config = dict(
    vocab_size=30,
    arch='mlp_mixer',
    epochs=23.1,
)
Rows from expert 6 of block 5, named by matrix and row number. Rows with one number belong to one neuron. Each number is 500 + 40 x the weight over the matrix's rms, rounded and kept within 0 to 999. All counts start at 0. Numbers have three digits each.
# up: expert up (model.blocks.5.mlp.up, 8x80x320), inputs 107-213
# down: expert down (model.blocks.5.mlp.down, 8x320x80, transposed), outputs 107-213
up.24:548451450469486521469564467489542563500495521478561529444464501516488488560532506445526455533469468455486530454479519527501524563489554500500495569549519526524479503479490499502461432484469516512520466481511458534494474583495599417472471495454540505502519492504538473478470496511477474416539466483484491539481550513529545
down.24:488563529506499530490469550455491595500464557449523518437507530532415430562499490474521459556521491466472524541517501493540486487524557511490562448540480561590523479430607467459495533523430512494485515494465582482543546575477510500454520482493528575486480482525528528430541542489472545496480495519524557506493481506464488
up.25:480573574552417497480523488595549485521548484474526526446512562519508498527542483475546530571559505494552509543478547577489542483492555537492477491545425517415468492578487503458501521554493477503600512484465476497482507503471447460516544404456506414468520475527571542495510545474463437440496533470447482504525459486508505
down.25:473513482399469490438423578408529497473597483396482510511597561466503508508484473466425506412452472464515439494496491446480487476508564503530506524466515495415541470531506505446516506497438485476479444521549536498428479569552484454491438523540444515495492476559497499486458485566490506495446485450498476462515463541501533
up.26:525479456539471491576481484473527476530524476521477536479504514521524464502546493517498518503491450468461481451540541520477471500491475482524558488501554504557498536487642528442533618539493495501454559485531377516491461485569471458479415524485455521535469518488512514448522397550531470480563434544489467445539444464492543
down.26:466538458495539480497491447496508508464505492443507580567464547478453527382461512452521510544533566467461474545527503479475491491539643581466483509473533492526432573487528526507494462593639483561553526582535535482493475494455575461499571580529468413468521611478558504484516504488476564485499464575484463512560431484482480
up.27:498493463476495517457577489448465463501481466436495513523467482495523505534441534494489471427562455547566540469524421551541510494494434551507486504483602512518488441517509488549452494532506558559484504504506504483572466472558518547517447463513476552486534460504566479467478587510503521509497526513444520453444468503531539
down.27:542499516503571512532508514490491485485587467522487523518490470521450515474495459461489462473426524527511473560536552491558450507513478504484523465501506493501483568462526450459506502514494548472436522507448459558449536408503563460518514462428485545575524458559498458492495475507502487547512510556493516528524518619551514
up.28:529485448471470500469524466510504471554560544474492472442515527548459447459474539488557505441518477424447458439486482563576450503481489468521492556527465516536512456482451455473444459488451555530489467422518456554454418525454410554462469442517496489496560539538504485575476375472486533546547431536487392478492484543492494
down.28:462491540402499519513490552571521469542483523514516556497473505528481578485458457442553566490440544471433503432481493531552453544518483542490497489464478465488487414472500578454494474456446529466560524498516554586474502565506492506559498471470539607590572506548496544447427474517468595436521554454520475474503452468472536
up.29:535620576470460542474561467653547425514466508555557535472507460477561505480454462428573485451546521455383456424538458510458532517447510530489477490541539489469532488508498488446526482499549425439523470447528509516596505530490528517527542398511495521487490452523543521628518512442487420453550552475490565469489486543433527
down.29:536492427507484529524487434506484540514490587501438454460592521490576576469494444525510540509528586521473493451596468440536493537438420521471540469521484503468538514456467448552457476510527536540542494477446500540568505552539494496497478504519543501483577500476508479433453476519571570553479485475481528456546525508537467
up.30:490451428580507508450457514521481511501490496448480606494427507498559485520514479499428541538542528515491518508513400511497498522490518547494500459526508518505466537538542483556466480513496475511500532514465542471487536516470454387489552424498457540530463494476476490544506552552471442524515484480428535523462511487452419
down.30:541544481514523465491514527538434469469566517550537547485467431489540448518530568469495459531478495430532436511473576549506460594550500475511488454539501468428517541433469506434449524498454551482476574504494469486476457478553466561513550545496505515516522408609567601416535479461478549479451468540527521557453446549435560
up.31:510490567413500578500467576503560505447553503530537450452480541457516463513512487520523497435488500502386494449524470542473509465496487535548477533427443466527517539450469474478524425513560469538605546513513458562560469556530598523559501496508509504523479510518588483464487501519540484525505473493504490495523478531488477
down.31:504507549513507497495540478485560496508540520462485519512492494501435484546489491513531443500472512479481520480502397450527513534471510464521522528533473460508530515444542472468493434412493528501460518432485449453477463541553479519494486454478536562487494421483521513482561525490507530485557524528569479518503528477458485
up.32:556513483465483465495520456504466498479445529540525478458541422498442487473439494545562489400509628411511447548485572523475513448458529496450506479543556518497489549410481539396451566565501518447427485406542515457494487452512434514471462464509511472404624550489490465471488582506547510447500499438470459438483508486514527
down.32:569534485511518464499458443535483499479496465488432481467462436558604480503500491505489491515496551522487505507485475484533577512525500471530504464520469458637477487441552520567531491456475482533504481511564475551484468540459458494497446424439525501520546584487476509528481451473497540488516624492492477593495552548553526
up.33:464454442473507562532535540491460486531491504515499526549500534494486483485498512467462528522464464542555507511455511570457532504520442508489531506481539506477497497450546544512489473476522589521475489471506517493481504473526536472573475444558506559488524460465486509516525455485438452564535521550591518471523518500481520
down.33:480572539555513536441561607413475433439515436440468449476542394447526585473549494494524478497518488488499510501508553549404538563434445565499562501468476521461435487536468536520448482516517504561518544502511531547422491482541553485554500438512414501503498577490406471477485469528516514501500534518516482504474543503504538
up.34:514469471557483524526397486508559497525522542509462460466495471602557491432455478485497409510499504420589487506484490512501519552510500535474518425483560540465441464554506436480587478493451519452452533435529549498547390510473576504476466483481442561510548505522494535495483481459486452534516512575457479443462486493469550
down.34:558570545514504492574497521428494478539451511586451461496543435545529448580559477506581538504534420556566435513536447449437532520486607462486519520423496424591569481497464467437518502505490504477563425544523553474510464465557449486466484474529530513525479513502504446520527545460436461510529517468521501542502580452513472
up.35:548512527552419459514524426586517530537454508578476481505520502551528521494498454444478548456563481484491487544468471481510505456450516471471531483459555521526532503551582556475541507512423476531418498551519487518473460504461508503558502437489488488463411525516426501622506481524514523456533437519494516490497533503485462
down.35:454469567412550535535519426460489510557534493473600551513540526534564479517470495559464438456523455421493582395442541506456515515483494424527491476569509420487455418463472474530468539543575528427482442512496461503524503488547455472503422553466450537409471481555474431513440500492518512454483524469574506475525518585485432
up.36:466544421483514540479536518496449460504484483433563528440523509530506511530504458513522446453515490480573518495475507495492498483532478488506503496511519532459481499460492477455453504455514449556526534475554452523488540506485524518497462577569487422476532513500515521532513500493506520570501559486509522482487502496473531
down.36:525465506498561464522511522518501554484532496536513486497483533548458530469553497495438483439426529436456453514491534518504489453449463511442507480448540495532525551562532462585540555521521533518513539523516515459500493444517506513598421448474499507488436554583484554460648500441519461469521476451475559474483561532449486
up.37:509539492566487523578463516505520511542474498544488499517525455533510496407483465519511481475554478592488507521489479549493469523528478511495482534446494465490541502510468487502467536530447489504520494490500525456453483524528527467457463426462446470488528473467542500567530507542499437508492495472457528494537508520561475
down.37:547483530467509468536488442521528518479438537496558529513512513596440522523390456505446478470498496410505435509461458541466525442513519535446448535466528482566529539593559506450536554553487492491475533506500466511563457527537461513536496534536513526531487471569479539483484522444514475468521492443535436500502448513503523
up.38:469503426498497526497472531556454526466518491469443585491498483449551512472481500547513476509484444548385489558503522504503500482470522563564527539527468535475482553504407390461466444510555506508452453486484556548553492444512520485563489498539466556481469490496470486419530540512475464556544482456478500453583514536521524
down.38:517522522460454472543473427492505549509522444492431469516409553487511476468477475423505512565570517516502492515549535493472424470526483444503546423482577469556422474474544573481521546478512417531501522465513511487480497531565456485483499486520538486485527498515445446498526520530423547530465445525498520518530498507481513
up.39:496543549519486522448461490385459468476529427495455470500529481623484459518491514516474510401503510498516479514506494604502495503517474510513523432469599493525459624474452511473538465476399449466499498564514518565470574443501555560463450510507477570445508463496404515482479444462502483464481445523507471548524502480486495
down.39:423467510507587503485475458570469488528429477492486505484552474397462575491462465486459500534542447500522505463458490471487454452568448500529457485403478567498493453464495529444500449474527453565484504401480458457409502542512560542517494501479425503452413519476496471504482480521486487490573514479408521482524468501525560
up.40:545533544499500580491477495491551535514466470488429457518465503467560529446490604519497572498459427580493467532458478538512534478466445554489494535513507513559455480518452486489419484442538485546566511496529392543491361453536419451480536383499461564490486473501506443559476547507506452466554457541499497451495524488507502
down.40:553479488492425554504494496440514503569469563466452512389517558437578543396528514448524511533541468526508485549530492554564502476492455463484480482445487511423441490461542482532499458453551447500563516468539506564485450516482532490462462439521495585537424530484519475511562505503497429535599535493519490460466526504508465
up.41:482445502491413522541473552554588503509583465468526524529541484490548457521607451472469522509444458437475530423500588452493507477505588511591412458580502539475475516534514501482552563440495411589518501529435467545579590533483483436520467517566491446484496468489504485462516508455525532632520559487476447532511554570443555
down.41:456534415524485525486510462447517514462579518454541462565461507454502569473496527471462572539530468500546469473488511568479484468441457520514661563547531495483434528525531533607503551512447597560527526500569499523526552513466550559550429463518529489572532522486501463515483507511532449549520468486494517520498563513554463
up.42:539559568461499585503355474521494467471436515614458483440523499571575514499502511481501600506418484587640519473477441431507528497472424522564489509456507560572445470483550445503448546416513597594431520453526509500564455490541487489506476439476409461464482555494506536407504454477436513422515556464456488505491470493449514
down.42:496534495461523563466461426584525563461418462501444571520523477588505451563498535562489621527433498501524502610402445513595470575490433519565462457424512513527444507463498487566478583494501479570464514469586550421411470477446472553514458452524520502533559512466577540505595437443523490489502542500474519505488551537464553
up.43:538547547527473556456418397478529463555481507515467487524455511500500456489534476451459491524393419439564496520455497548495490533471463500472499515507551532517495455490557507516470500486525610533458433440490507510558519486505448493519520550554450526510512495510501494582464457501603483481479483532553458455512482480477533
down.43:492503522553517529526534491473542518553465542531497535526558533522467540530461512527424489422545502425443523491408540391480486528463486479512527435448504487534452519529501514496449527555582504460456452536496430509513515477434481452506434541437438464481537482512540537555451522477507456476505490416430487495533461500546499
up.44:482480590490530468519509589507427467537474531516481504488555542474485555540573462485473434519438555528460522502455454636500466476535530506495502507491545481447433486490502474488472475502553435451499490554515431521481530464500532494489467488523503514491461520460468494397489375518496481476517442533509516521480470492483464
down.44:556405516540524442488515502490524491530530478523510432523484505527535422508527538499465535472505543511488491448505473448596500514566455472502443549479465495485448460542540439502511498499442467510549453538535475465447466599463458474537552398496562478491486539503478491572488512498506510477530431446519472465566499525493481
up.45:549537471518492519555490510512565531494497470504527457471494499519555499488456513513474533568522456455445482482481503478522509508505548520495493464416513467479496475452605572455524536559512538507474511491475513517561416499514516478477509530531486474493521502520521473428537405506531471512504466528565476539504505481515489
down.45:530526542436466567548512524487517505461440463567468497516561456443483503497462484483548531446500507563476494457567467489433475437538512507547488511437476447470482509571513480508504533523575567466496489518486470553537538502515464479425531498471492538470530547588512522469536482454506436503495552479477433518484434489451423
up.46:509500583441559516490474624500547491475576560520569500420483526570410469510491505435516506477453468452508514514487446492578512516497489517489527503531498541458497507517512497477501529425501526548484524454461473519447559501503498489530466531523461513497497545472476495451457410521465521469465438485502507483473487524500493
down.46:587492426515506479465517525537508495578543507546490490490439543507499462439527516485522493480543483525374547467534479542492534445477458467438470555511518537484445508466544479485491497552525516431558525474404420511582465412415525470441523487538473577519551528449418494504565530515499501529539551541481509500451518531501502
up.47:487443437546508559513497474493546553492550540474513494450506515463510494477537486530556590512490519474519435555504489522504508496516480558515461532441520494559513443505479516489535512481533546585519540509471438513528490525515487506493494399523471486462534532498488449513474524561489472562537561523454534453487543467506494
down.47:447572485469404505482428520494550535457595476415503491525556490424523558533475543549554520482527459576554522474429522540512495546412519523474523549542550519476474516478494536550526436506518557495447560504520476496496456474480520454463499458507529467516492471525462465555518500466402492453471473496516515518490562499508525
up.48:487452496457503542464483574479529489531520493471454587492446493507584454540524485461511515453520605415403505481485458489457501506523445515505515536447475501484462461479558449462463466464414508487482565478483488442535449518516463512479457445525442481513480496520515475488500503494524495549449428544510555533470486526450500
down.48:490537475528477485478495581478488462533462476451515498473467494586536433492466487447520546476551518455460524479519551574535478498488519510576425493472468493480516454461502512458511539501528465489486514494497473525507468500441588514515444519555521549517446482526454473516551484514468533491476381491537538539487543501483489
up.49:509501425385460542500420473510509547525509430537460560544506489483535462480526492479532495503494473500549490491566450478514460469551583522489493481559449493494481519480563544447515501499491494528542501535476648478470526535506405478461503526506455460470465500490518467497487569536491514548531414471554514478534538496472545
down.49:559578479525567521558480506438530477536483463536492500523592483540476479495512529520509436459455550491516499494502494469495480500513525492487497516458491460528568470510463515493466495510516541454512446541523486478539437492530432522518531417509499383475458457422448487483521492533521376556416493464464541489490480458578532
up.50:527524524540535444548585464504467443496392510530541509466418559464529517486419536523399479615590475461465547491461639589477512490505441494489486489466563499512480435511470502452392529427453538448497534465489447436476520559544491565471538501503443540583496488473484556561527502475436414484523439467556459472496485475489516
down.50:502556532521554457414538522599512517450458535487539418466387458425530609512498496483465427520449483449459475470454473576513479533547541522497528485476514483441550509500479509506492458511475499488466492508508469451472432515498519514483595476467531478518531503438469574504435464432500539554535506511456527500499508465514518
up.51:458546540490558521558490550510455492483530494540481523496501536436509493490485467467517515483479497582478464451501433531520487559503459495509495478559485542516462462490533469450451481524479414491571501508509477515503476483491477482461526456517497606485498445541438498459517433507499545537495525565510525483483508487512461
down.51:495532486358516538457403505464507463489570548556485437426463491516488489479538510525449471517570559491387517565489507470502594485498491439481498555559512553456552468493527507522497419475583438478543518429472488493482496474530404534488489452456495523453488551508549516473541525477547437539549496500561513484461497515561547
up.52:458522506418494505468502449518551438517494498509577519475454503551485453505492541481570428380434418471526467397495497572519468467454493493591498482588514557397512477403477530481517534438496470436497473417470518543516535505485465539483556511531499499474556479483561543544478440466535512433523547486534479473485477494506508
down.52:416567517533490452487544511558488484533547495500514480487450525473509499483528495507534511464554519477515527548551571500532466467541518548512492497439542469423527504507509441452501474571496547539511568491512532516459461547462489462517553493500485497523456431470501532482546519460484452530424485515448473492472428529504544
up.53:467505540476483509449505493520495466520529500479487503527470513520574487519503508558576498518463518551506565434526478461471465514533516521519508459515516498532479535440667485517493463458478526461467549490580507466602502504488516467477531520471495471496450456479461478409503513470540462482504475609461500458511415534513470
down.53:463455485498490515532495471452436539513480432551457467497545527408516443512472499481510530464447474478472527490477446530494462536497523557455490508481473522548493441473583490477464570436492502465507481459478454504528466483494427475445428587493539514476479467499484507502500441498513524484475462532450457543552490525413477